{"model": "self-supervised image encoder", "dataset": "simulated stained blood smears", "train_examples": 48750, "image_size": 32, "crop_scale_min": 0.2, "horizontal_flip": true, "translate": 0.12, "color_jitter": 0.4, "method": "barlow_twins", "arch": "swin", "norm": "layernorm", "norm_position": "sandwich", "activation": "squared_relu", "mlp_ratio": 6, "head_dim": 16, "fused_qkv": false, "bias": "all", "qk_norm": false, "layer_scale_init": 0.1, "parallel_block": false, "dropout": 0.05, "inner_norm": false, "moe": "expert_choice", "drop_path": 0.1, "num_experts": 8, "moe_every": 2, "expert_mlp_ratio": 0.5, "experts_per_token": 1, "shared_expert": false, "patch_size": [2, 2], "depths": [5, 5, 5], "widths": [64, 128, 256], "projector_hidden": 512, "projector_out": 512, "projector_hidden_layers": 2, "optimizer": "adamw", "lr": 0.00086, "beta1": 0.9, "beta2": 0.99, "eps": 1e-08, "grad_clip": 1.0, "ema_decay": 0.995, "steps": 4200, "batch_size": 128, "epochs": 11.0, "lr_schedule": "cosine", "final_lr_fraction": 0.01, "warmup_steps": 210, "weight_decay": 0.4}
Rows from block 10 of a small self-supervised image encoder, named by matrix and row number. Rows with one number belong to one neuron. Each number is 128 + 24 x the weight over its row's rms, rounded and kept within 0 to 255. All counts start at 0. Numbers have three digits each.
After each neuron's rows are labels from the 100 images, of 14976, where the neuron reaches its highest value: "responds to" is what is common among them; "lies over" is the class under the peak. Only what is clearly more common there than usual is listed. The data: simulated stained blood smears.
# fc1: MLP up (model.blocks.10.mlp.fc1.weight, 1536x256), inputs 208-255
# fc2: MLP down (model.blocks.10.mlp.fc2.weight, 256x1536, transposed), outputs 208-255

fc1.183:151101159146157119073134143186148142144156130142086140133137121129115126127140134095159100116128123175147132115105132113138109161123105139171127
fc2.183:104134121145139136158141119092118083146122167110136158112151162151123100112118086120171144116122155093143111095122136143116092137167147081112126
responds to: band-shaped nucleus
lies over: large cell

fc1.377:120127172126110129105109099148101124109165161119093174125104072097111123127130150108153089128180114081145105117150114092124138126111115130114105
fc2.377:101183188160119104160160118144094107161126144101147153109125141140139120140135092144116097158149128119154139117129128123107111153154139105128114
responds to: dark grains; small spheres; spiky cells
lies over: large cell

fc1.428:151100101140129139134152142144129124183173155157117132121121141106153146119133141085159151113122119160150134119157135167118153129122093099120166
fc2.428:127111080103133125100113116142133139112091140150089201139128093151112124174145097095139103185124094147115122137108096090129130134117123159140149
responds to: no large cell; discs
lies over: small cell

fc1.166:128159169111153108086157136160134169096099076121111104162087103116112178127112124143124113128150138168123126139129088125128119142146112113123150
fc2.166:129093176141146108096110141122120115145109104136145096151131114131082112126086104127157084153087131165132171115144158104149121154142117157117144
responds to: spiky cells; lobed nucleus; band-shaped nucleus
lies over: large cell

fc1.706:158093132100173155099094114158166134136125163123114143143124129113080121158167113144148151136136104136115161117104123105114114152094151138144136
fc2.706:143141149162133117141121136105111148126139150061166122142142164164126116109123140151088145122134141102166143097161123121108142141187136163138127
responds to: band-shaped nucleus; crescents
lies over: large cell

fc1.241:175125158107081115077116148108142150130108145123101163137118162103098178133151124109130121149089120129154120155124125139155103148082133155125165
fc2.241:145088101121112145110110120134115114137096143137093159141170120145102124149143060121158140168131141146105122146125111129142139097124106083139157
responds to: no large cell; discs; crowded
lies over: small cell

fc1.44:121169099122092128085116132127148143135121148155076169161139114126100140127112112087136147121099141110085133145169113142123153115117094144110173
fc2.44:154095074103163114155142137132116149159108110106163136129140146122163128115131130139138108105165116151104101098102160126130077102118116089133126
responds to: discs; two lobes with orange grains
lies over: large cell

fc1.476:171122098156097086102123112138156111138114098152125123140134151125161108116137129142108111173157130141133072133174097145108147138138092114109164
fc2.476:117128082133097113135114133119169141104172170141124170146129118126116189129119108144128121133123112115153134176105123107126148111109139133111119
responds to: discs; crowded; no large cell
lies over: small cell

fc1.757:117130203155126119119122124132132097128117170117116157116173155136100102114143107149131130115145123126172153160118098133123133136128112124112112
fc2.757:094115180146129164114135081132113105121150150135135115149100139124090095129124118075133172116091142099137107178167113129103152121143115132131128
responds to: dark grains; kidney-shaped nucleus; teardrops
lies over: nucleus; large cell

fc1.723:113106173128106121120132126121138131129158148110132119117137135160113165108127117101107088126118128164121159128113100158125176159121087123132173
fc2.723:164130077157148142182151138115114098165111139112114161123141141143163122110129127141161141136158154115122094065122136091108066128117113069115125
responds to: two lobes with orange grains
lies over: large cell

fc1.140:132154129112138125121106089152148122179109118117088111165096130122153168098126147153121111137109144156158173170100119157145176160104117145113116
fc2.140:097128156147124137146145133136113097158113170111123162126148179118122119103113094153152109160127117132185114115154138114097134149108143084154145
responds to: band-shaped nucleus; crescents
lies over: large cell

fc1.10:143107144154158161086118149129110143184109157138123106112124136163128115095122103157143095104100116151170161098161121151122118126117103145082157
fc2.10:146110136142124186126145134113133152151162137113133107127158127155073116093129143138154141099119194118158151080128125150170128166115106128123125
responds to: no large cell; target cells; crowded
lies over: small cell

fc1.162:094168111133101099123171154136102141150123120161123148177120156153149138137151149165102135114110136167142152129139099150148139125127171128111166
fc2.162:083106178147149131150115105182076083147107143119118118121077116126132123101121108107158124124156133146151078135122148119078134124127149088123116
responds to: small spheres; kidney-shaped nucleus
lies over: large cell

fc1.531:172126159150123196092172108136117123195127136147105128103175144141091121122139086142139145110137118135150118131128144158155112146124120154097149
fc2.531:126076145107124159141140134103118130116143117111133125126137125137088139090123152118155147103107148130097155128122108155202152184128100142107121
responds to: no large cell; target cells; crowded
lies over: small cell

fc1.580:142124169142140121087081111134157169122109105159165113148094096132128164098160143163120130138133141143113159142136092134161135136114117124113111
fc2.580:138126176145181147118104087167149145109139139087154129138107120080075114102134122154179120121103172136152121103134145123114120148097118141120100
responds to: crescents; band-shaped nucleus; lobed nucleus
lies over: large cell

fc1.510:159102145104155152047115090138134134123125126135124133163090068129115135110140160131120107108102129166141148136123126140166157150090124134146140
fc2.510:175123167145180132075095118148145154148150125092151112129082098111125109095133141178158114093114177171144137098134133128140131137118098171119090
responds to: band-shaped nucleus; crescents
lies over: large cell

fc1.447:099128205150122128148160104101134125120118125147100142130172154170113131123141082116140147112115122106120149121111089141131127166124158102152165
fc2.447:083096203120145175144110062160090126119116149131108135162127145106107102098135100091130132155108161118154123130150110135109119159099146121112141
responds to: kidney-shaped nucleus; dark grains
lies over: nucleus; large cell

fc1.226:164155161155112157121135097116136132126103189139074150100173160134123137152136099140131114127155170154117132158094094121105107140098125078124152
fc2.226:112057121087131156123101094141135166132130085136133127127110101131082143149161141104144115143101157140105120146104121144204157166114112142092104
responds to: kidney-shaped nucleus; discs
lies over: nucleus

fc1.267:116113190129153119125146110142100163149110161145100109129117116124090116129108115154116115158112132140110141111139141100139122129140127130133166
fc2.267:117084126112102137157126095142102137091147120086115185117142164125129129079135122104160181127153105133126117120155131102103136141121095120145145
responds to: small spheres; band-shaped nucleus; spiky cells
lies over: large cell

fc1.570:156157122137106148109162110150133159152142161102139130094115105132159171109122099146121114133132141141170097172112107100095156116114113142112115
fc2.570:101092171118157138155130072157113121119100120100144165152124138144076115150123127109114146102107129113138131089129154150152142160126140112100151
responds to: crescents; kidney-shaped nucleus
lies over: nucleus

fc1.449:146114136099109152126131108100120157144099087182153072161144098158122177139173115166100107111152111107082092124150091160138113151125142119134147
fc2.449:076109126123137156134103144128110110116082102179105152116120124165130119131090136102125120172132109103123128140115094079145135166137157149101163
responds to: spiky cells; crowded; two lobes with orange grains
lies over: small cell

fc1.279:165138096147147127118153135169118162120087109175109122142158108105105103109114135155127152129164099132143095173174110103100134140150119131122150
fc2.279:123128136149124083110138141126143099123104117135114105110112139146162110126122153170073160122159127122149094138143135122111138103119112092121090
responds to: small spheres; two lobes with orange grains
lies over: large cell

fc1.737:163134101144123153118133091126173161152142140142105122141105104122110144117139140089122112121105154149106087141095090122112158125096139150157160
fc2.737:136137114126170124116106126128095124141156141118156108119099111124125152135130142153175113111109090098137113110165162132091119128139104167108110
responds to: band-shaped nucleus; crescents; lobed nucleus
lies over: large cell

fc1.107:119140079130110088121102152115165155107158147145099119117124146088122129100147123123130130155127095178102132124107101130108159132119114126185146
fc2.107:116120092135107140105121105167182148135161145143101189105127127145127181154121111119136152136114122161114121157091091116111151113130115111134112
responds to: discs; two lobes with orange grains
lies over: small cell

fc1.668:115128079135117166137135142139159121117100166154124156120154171146136189160158159091128128137145147115127089134102115155136100097134098138118134
fc2.668:122090124107120121144159125117124123153099122141110150116158149161147127099143110101155114160167135155134136157121100131088141172139115114141149
responds to: discs; crowded; kidney-shaped nucleus; large cell: dark grains
lies over: nucleus; large cell

fc1.533:104147085100113158153131137155141143103098089156111152173098108155149175136173134121125144124140152159094101177123098120109140140139155157121123
fc2.533:149139109149173124128149094175122162100119164109153114104119114128133124160169133116104128133135139107160079141100116089132130134133154133162122
responds to: small spheres; two lobes with orange grains; spiky cells
lies over: large cell

fc1.153:165121184186122126144098106135114150110173134160131139098148125140172156156106123120119118095120165137118170153103140133137140096156131094171105
fc2.153:147136127135167115130130107134094099128085127103135134115106148106116129141143113110145144148116132119073092135107149114125107119122176090121118
responds to: crescents; two lobes with orange grains
lies over: large cell

fc1.96:153115143121089153103163140112160149171128114158086163126129164144128164145115114141116114141170125140117155156105091107130153160070141090126140
fc2.96:114139152127167123164130117129103118162108174101152122117086150091101117097159114155163114120139122129164107090117190141104081119111144119123116
responds to: crescents; kidney-shaped nucleus
lies over: nucleus; large cell

fc1.725:109168154146107120090173134120122160153118135130125157144110171099145157110140139149144086108160117145112158110150083114137162083156124137160194
fc2.725:112160189136130120132170078165133076158111146131100165141128144130144112099136114126115108142141157159135146098135108137116118123103155097149164
responds to: crowded; dark grains; crescents; large cell: kidney-shaped nucleus
lies over: large cell

fc1.636:162107128150077104138122168160125136173100159147126136145127172136101160155101112128126139154105069149110129102141104139128119132150149152106173
fc2.636:163118127157179141107116158107143128170112142120120126122121106147149132108123136092154120117089117146089111119129109128100130113138097151142119
responds to: no large cell; crowded; discs; small cells: crescents
lies over: small cell

fc1.552:144150165108170132138130114163128121144088074113176133145111127137128172148133125185129104124123144151115101119137084083133150123103130157095134
fc2.552:146120099104175128099120126147140125135114130119140112157107129079093137115120126149168131137103130150119124085113176108142120104101109151105109
responds to: lobed nucleus; band-shaped nucleus; crescents
lies over: large cell

fc1.86:105112172101130127095132127124174179157110073143111120122097106084109136149121119136125106102134134148136165169108094098170130169123154124152128
fc2.86:137140145143155141117143099173128146112130169090134150127104134067078103078137126138152114107109155130155108082106140146111109125097121126144100
responds to: band-shaped nucleus; lobed nucleus; small spheres
lies over: large cell

fc1.693:119153160105132118117134119152120124112164158117094149148130091142114134162169130125141109121142104152165123156094089101135163141146147108183149
fc2.693:131102140142110106138173167096114102160105150122097139121132149134101129100114105135147118159109133161130131108156136129069127112125113095140152
responds to: crescents; band-shaped nucleus
lies over: large cell

fc1.47:150142140092107120100098123161150146157118132133108114122158126108121150151118140130153081135116148149138152125139083113126171119140088120124166
fc2.47:119131115154143100168175145129126131156155164095142098090153176119135082099116098112115131103152115117158131111128151123084114132172114098176122
responds to: discs; two lobes with orange grains
lies over: small cell; large cell

fc1.494:163113139149130172156178129128132102156096132139062141127123142155143123144125135105120110100127162136130100126137118124097151141099139084163188
fc2.494:135109146096166157152166075182122135143112145135105172141133128129123122119178128114161118106152165155120102140105094156105125133097117091145165
responds to: kidney-shaped nucleus; crowded; discs
lies over: nucleus

fc1.734:173105172163153130099116132127111154140099128155158157144109141145124176099179099110126101087115117110122114130085123117098115111105137098153131
fc2.734:115136139148153152115138169153142134141113129116125107126176123167073068108092076111132124130120153123149165139119162148137120190133118104125159
responds to: no large cell; band-shaped nucleus; crescents
lies over: large cell

fc1.498:136147125144126151107088118155175138155158107119087152169114107125137150154118170100110072101137151141149170106112134124154142145094115132116165
fc2.498:111111133157134127156164164092111102173107159082121159112160166141144098097101105139150126153129116123151131096145172116107098110172117082126158
responds to: band-shaped nucleus
lies over: large cell

fc1.383:159146135140150128128123116100104105130092094129090162119172150170163149122146122123122115140130119149107131142102085108158147167125142137158186
fc2.383:115148183148164145123172109180100095164121136099106124126108154143090121122154111134148102121138134149154128092098135110073099111088143103155140
responds to: crowded; spiky cells; kidney-shaped nucleus; large cell: dark grains
lies over: nucleus; large cell

fc1.630:131074114078153140143133124117143119141088084129084139115171118140138128132122163103140150145146103177095122141125105134181136126132106152120171
fc2.630:108202081154117109148127134142166114085154147147122168123109138118132131155117129122092146162124106118138140138130116110085124098128166127142100
responds to: crowded; spiky cells; two lobes with orange grains; large cell: no large cell
lies over: small cell

fc1.742:086136158150087127160177097130105116096110125144116124160172112109130162121143087116122141122133124103137107132090100161104104150075160103111119
fc2.742:098089192136168171118138088177126126152124106117097145168097151109133103108132130108158168122127156119166120119123129148123113165077127123129145
responds to: kidney-shaped nucleus; crescents
lies over: nucleus

fc1.427:114163153123150158151144090121130162146147179129113135124161101102128169142101121109078105096164081129131148125152118128141141140162128121151153
fc2.427:131144124134084091120163179084084145141135137083127153106172160097159137102116116162096098123161088128167128107132113154128107097142107110170135
responds to: crescents; crowded; kidney-shaped nucleus; large cell: dark grains
lies over: large cell

fc1.224:130113174136136159136121098144095102125128137089114138126092161092149115101121096137116133159143115150171108151138142085165148121140115171139166
fc2.224:110128113160149129117143107112140134130072071155135172129154121107154130140108150172128155144150182139098137112130121156160096165129125106134099
responds to: band-shaped nucleus; teardrops; lobed nucleus
lies over: large cell

fc1.474:159083125084098123095095118136151121151118132115080155145158109155138129127159130093114118163150129175141116153151107109148162109134084100141167
fc2.474:111168081161096108113109142153189145117178144131113184105122090125114170145127145124124102159135110150114123155127126132110137094107145117135131
responds to: discs; crowded; two lobes with orange grains
lies over: small cell

fc1.113:091110147104136120145113094164171153145101089141094166135161149131127108119161142089141152130103181150123151162121098121171122149135120147151103
fc2.113:129161111177139114131154169101097123137116155086146121120118157144107127128113090169140122147135108138173135092154183141099098089129136108123129
responds to: kidney-shaped nucleus; spiky cells; small spheres
lies over: large cell

fc1.584:153110110100083108112108133143129138174162105133123151147110128135136134117117168105141138155146134156146121164110126112153134138153108136186152
fc2.584:114147140137110089133137146096142096143118157106089135126146156122089125132088088131154137145100088130170129108165123146075142091127145112136135
responds to: discs; two lobes with orange grains; crowded
lies over: small cell

fc1.763:149119181139097119102110100118141135149104140124077113132152111132111140107106124109135116121098087133127124128118090117124142139123103135132181
fc2.763:162095138166134147176151137146138158167141137103157118108145160096165135113136139154124131098166128115133088115116158131151084136122104087091129
responds to: crowded; two lobes with orange grains; spiky cells; large cell: no large cell
lies over: small cell

fc1.644:144109169137140111147102093161099123115169176109118164136099094141103114099164171113093102149146130163126119162104139114114170113078157102138147
fc2.644:132114158181151136162117123124094093130074120097156125157144160144097094136095096128147142111094157113113121119163130104102130166151144094116128
responds to: small spheres; kidney-shaped nucleus
lies over: large cell

fc1.9:121156179105148153166124118129091096149139164150108166107167161115138151145154113141149145150153121074118102136118109113123130153090155087150112
fc2.9:109127174140130134149168079152097109133114148129111130124131166140115110121154102107120132125130172123156100112127132109091104150110149098153132
responds to: small spheres; dark grains; kidney-shaped nucleus
lies over: large cell; nucleus

fc1.216:156116111089104109109143148160158118115111174121064149129140120132151148137148146111110113114147110188101108134111111157125149079114088121135150
fc2.216:117106129151083091125154133110158137128113141092100151109146146107130124128086137137134138160136112151158123131128087134101134133136103115139145
responds to: discs
lies over: small cell

fc1.300:149084108112152159129099150109099155148097142167131111174131148177111165167179131161154141136110149129116150176088083122116133162113114087160155
fc2.300:159121101106119139126106140104163136115122116103151118093141118098154142097118122093172125128161118080093142140101155137081170156140100097159097
responds to: kidney-shaped nucleus; spiky cells
lies over: large cell

fc1.454:111132163143109125125128146127172100143105110162119097118115178144111116114110123127084126146131096160183166152124115125138130117144136130112162
fc2.454:118105114083155136126132124187150135102097139130109173129116103110147153140169163094147152111127153145128123166114098134105158133123127126121129
responds to: crowded; spiky cells; dark grains
lies over: small cell

fc1.731:101151168180132125132150133112161099108131171130081178161161148155125163137147105093094133170149133158127158130140110105116149105106143097136136
fc2.731:142097183112174154142124078124083132131137130111110122109115148138123153097131122089122123134117145114131108085114119150158118153114140116121102
responds to: kidney-shaped nucleus; crescents
lies over: nucleus

fc1.746:116094171143125157133163127142153147119143160110113128117118167134122155113160146109118116159113156120137102108156146142119125139091156156174114
fc2.746:122166083112145088146147117086144151114139102119155145114141116112155158139135113142110129109149123081123155109143110135151134149134129120088093
responds to: crescents; crowded; kidney-shaped nucleus
lies over: large cell

fc1.235:115123123132135122075148116162118163168145105121128154113136145114084110098144117113131101145131135154166115113090127116112154126133140112149130
fc2.235:102130106126121118127160145134124116148134155127133156105150136150148094145093113096103113140151078132132132097166133091071116128179110098163148
responds to: discs; band-shaped nucleus; lobed nucleus
lies over: large cell

fc1.220:129100157152131119099133101124134171143155101118106144100124156144118153142139104111100101088097109166134109161125139135103115173096110112132143
fc2.220:104129182129104133115107147102072091119129166115119145111114127133138081120106091101142119126095105112134145061122145106102096097110148135115132
responds to: band-shaped nucleus; spiky cells; crescents
lies over: large cell

fc1.138:113124151126123168138132112155132115154091098168122129156106118146144110139144122104132103147145103090152147139116124117172129176159128151137153
fc2.138:121106088107131150113110119154166142103099135160110171117109102113147174131134172091116097136139124135085140136107089120155147132107112151121139
responds to: two lobes with orange grains; spiky cells
lies over: small cell

fc1.36:110106088135126151097093115119165162134142157155095141167158117126125108124178174115128138103097122137162122139101134145130146144113086125118138
fc2.36:149083095114158117095082137133153147153164123125147093128104108115123124115121169131170124109110121146124133114123164152149150138125090170118104
responds to: lobed nucleus; crescents; band-shaped nucleus
lies over: large cell

fc1.569:133101131094121116105107130086162147144115102160098147157158174125135178132153094150117124165117103146123148161124084138118112157145127132173146
fc2.569:096169131125125144193169124110131112093091145137104156094148178162135128143117096121091134168134123112144131115129112097121114127162173123172133
responds to: crowded; crescents; dark grains; small cells: discs
lies over: large cell

fc1.397:106147175173129145152167119149137107175091143179119161127135127173179156154148102118084123142159124119139143131113115142097135154093153122136117
fc2.397:088107163121156160118066098185127148126127123166134115163077096115116133134151132100139072114101130098124113123129103105154138139124134167129099
responds to: small spheres; dark grains; kidney-shaped nucleus
lies over: nucleus; large cell

fc1.3:100158161108118154133119144112119118099096144132142117185130150129091124123133150107105117094101162163113103125090143146138174119137138147099115
fc2.3:124150146124094127170100102071103122141090134100156130158111115085084138145110079119145108147116128130120126084132172121108087150108142085136122
responds to: small spheres; spiky cells
lies over: large cell

fc1.663:106100137126084130082113102090117155179107100147110169150111146103146104139113159092110143136119116144111163119147101146109167127115122101119116
fc2.663:132092134150165156154093120140122147108130137146140122142142128116074101125153113137132130079082170116142140155134115152142174167153120122137094
responds to: small spheres; no large cell
lies over: large cell

fc1.719:143105143129122165128091114168132149161165103112156164103104143125085159160142142145105078159160129167167128163152102104091176090099107164145098
fc2.719:169088153158173128118129156090146129155141116093108123111158150158123143119155111104111103096112135132147104066162156112129099125147130118125135
responds to: band-shaped nucleus; small spheres
lies over: large cell

fc1.164:172122138117146109083101088150140159139139071128140124125106077126130138123134139164152111135133131165122121164107094119155161126095124121136149
fc2.164:169112141138175130085106104160149162140140151111159117134102112100096130124137144165178107092110176142124122106128162146134137137088086154110090
responds to: crescents; band-shaped nucleus; lobed nucleus
lies over: large cell

fc1.130:108115150136101177134119107123108092104098096143113145142111115144117112097151101116148144160128142101125114118107075124113165127130155126143142
fc2.130:104116177124154150135130075147119126079135129134146110164088131131082096135122108097115155095107155080138114182167138143144149159127121136109120
responds to: dark grains; small spheres; kidney-shaped nucleus
lies over: large cell; nucleus

fc1.444:124163130131128111104116157154127149158167120098132081096135171136102100103146151165168152115149105101132120116116142108150119166155119147141118
fc2.444:123086160108134135120125119111089123202129115147127120137145140134128119087111118090153174126158133144125140155142149163101111115138119115112155
responds to: target cells; two lobes with orange grains
lies over: small cell

fc1.227:172124129156143098133152134147123128141120151107119158121105124147133170144168148156141100154144152114103135145125117106135158143133107140143143
fc2.227:130070149131152149102129126145107086137131167122107163098140159154085093128125104123157148181134164135131092121148133155115150144126113125141148
responds to: crescents; band-shaped nucleus
lies over: large cell

fc1.280:161128123112078088101136104148172161108145131147125144092134116104145162110145139116120137151130094110110141133108097176107136155131089111111118
fc2.280:117148106110165173159140140164089106127109111127121134121108164139131111107133099099115135146165105129100104095094133093162089138103164124132113
responds to: two lobes with orange grains; crescents
lies over: large cell

fc1.339:112139154146134135118165102105072156126088098169116122125161095130155118138165123127124080116161125114156111126103134142118132151131113113126116
fc2.339:100087069099105146142132146141129133156102116171101150135123121137146141120093138121142116155164112157108129152128118107132138127123103120094167
responds to: spiky cells; crowded; two lobes with orange grains
lies over: small cell

fc1.559:167115152125153129117117109168134130089113097109116130095118145117138141132154125124118124108162187117111116132096074133143144145135141125154147
fc2.559:130155142190114111132141158093107114143142133137119113137140134131126122150089110190146104133122135118106111102154145142103093095104113118115139
responds to: kidney-shaped nucleus; spiky cells; small spheres
lies over: large cell

fc1.423:146107142115151165112163127109111135106078157110105139126137114153135181119151130102095137113110152153112133114093091113148102133094108141128143
fc2.423:167110147121144135141127141113115120141177152097129161126105154088097117116124149120168162109136145114138128089074136124152118161117117138088106
responds to: dark grains; kidney-shaped nucleus
lies over: nucleus; large cell

fc1.728:097099116137109139089083138141182155144151174115068144144127112125150128132122153082124114112133130126155130115092114153125159124138080144139137
fc2.728:160086095109156127086097120134137151145145140117154113135123104112123107101146162133167143096135124132123128114088142146120142115124085169136105
responds to: lobed nucleus; crescents; band-shaped nucleus
lies over: large cell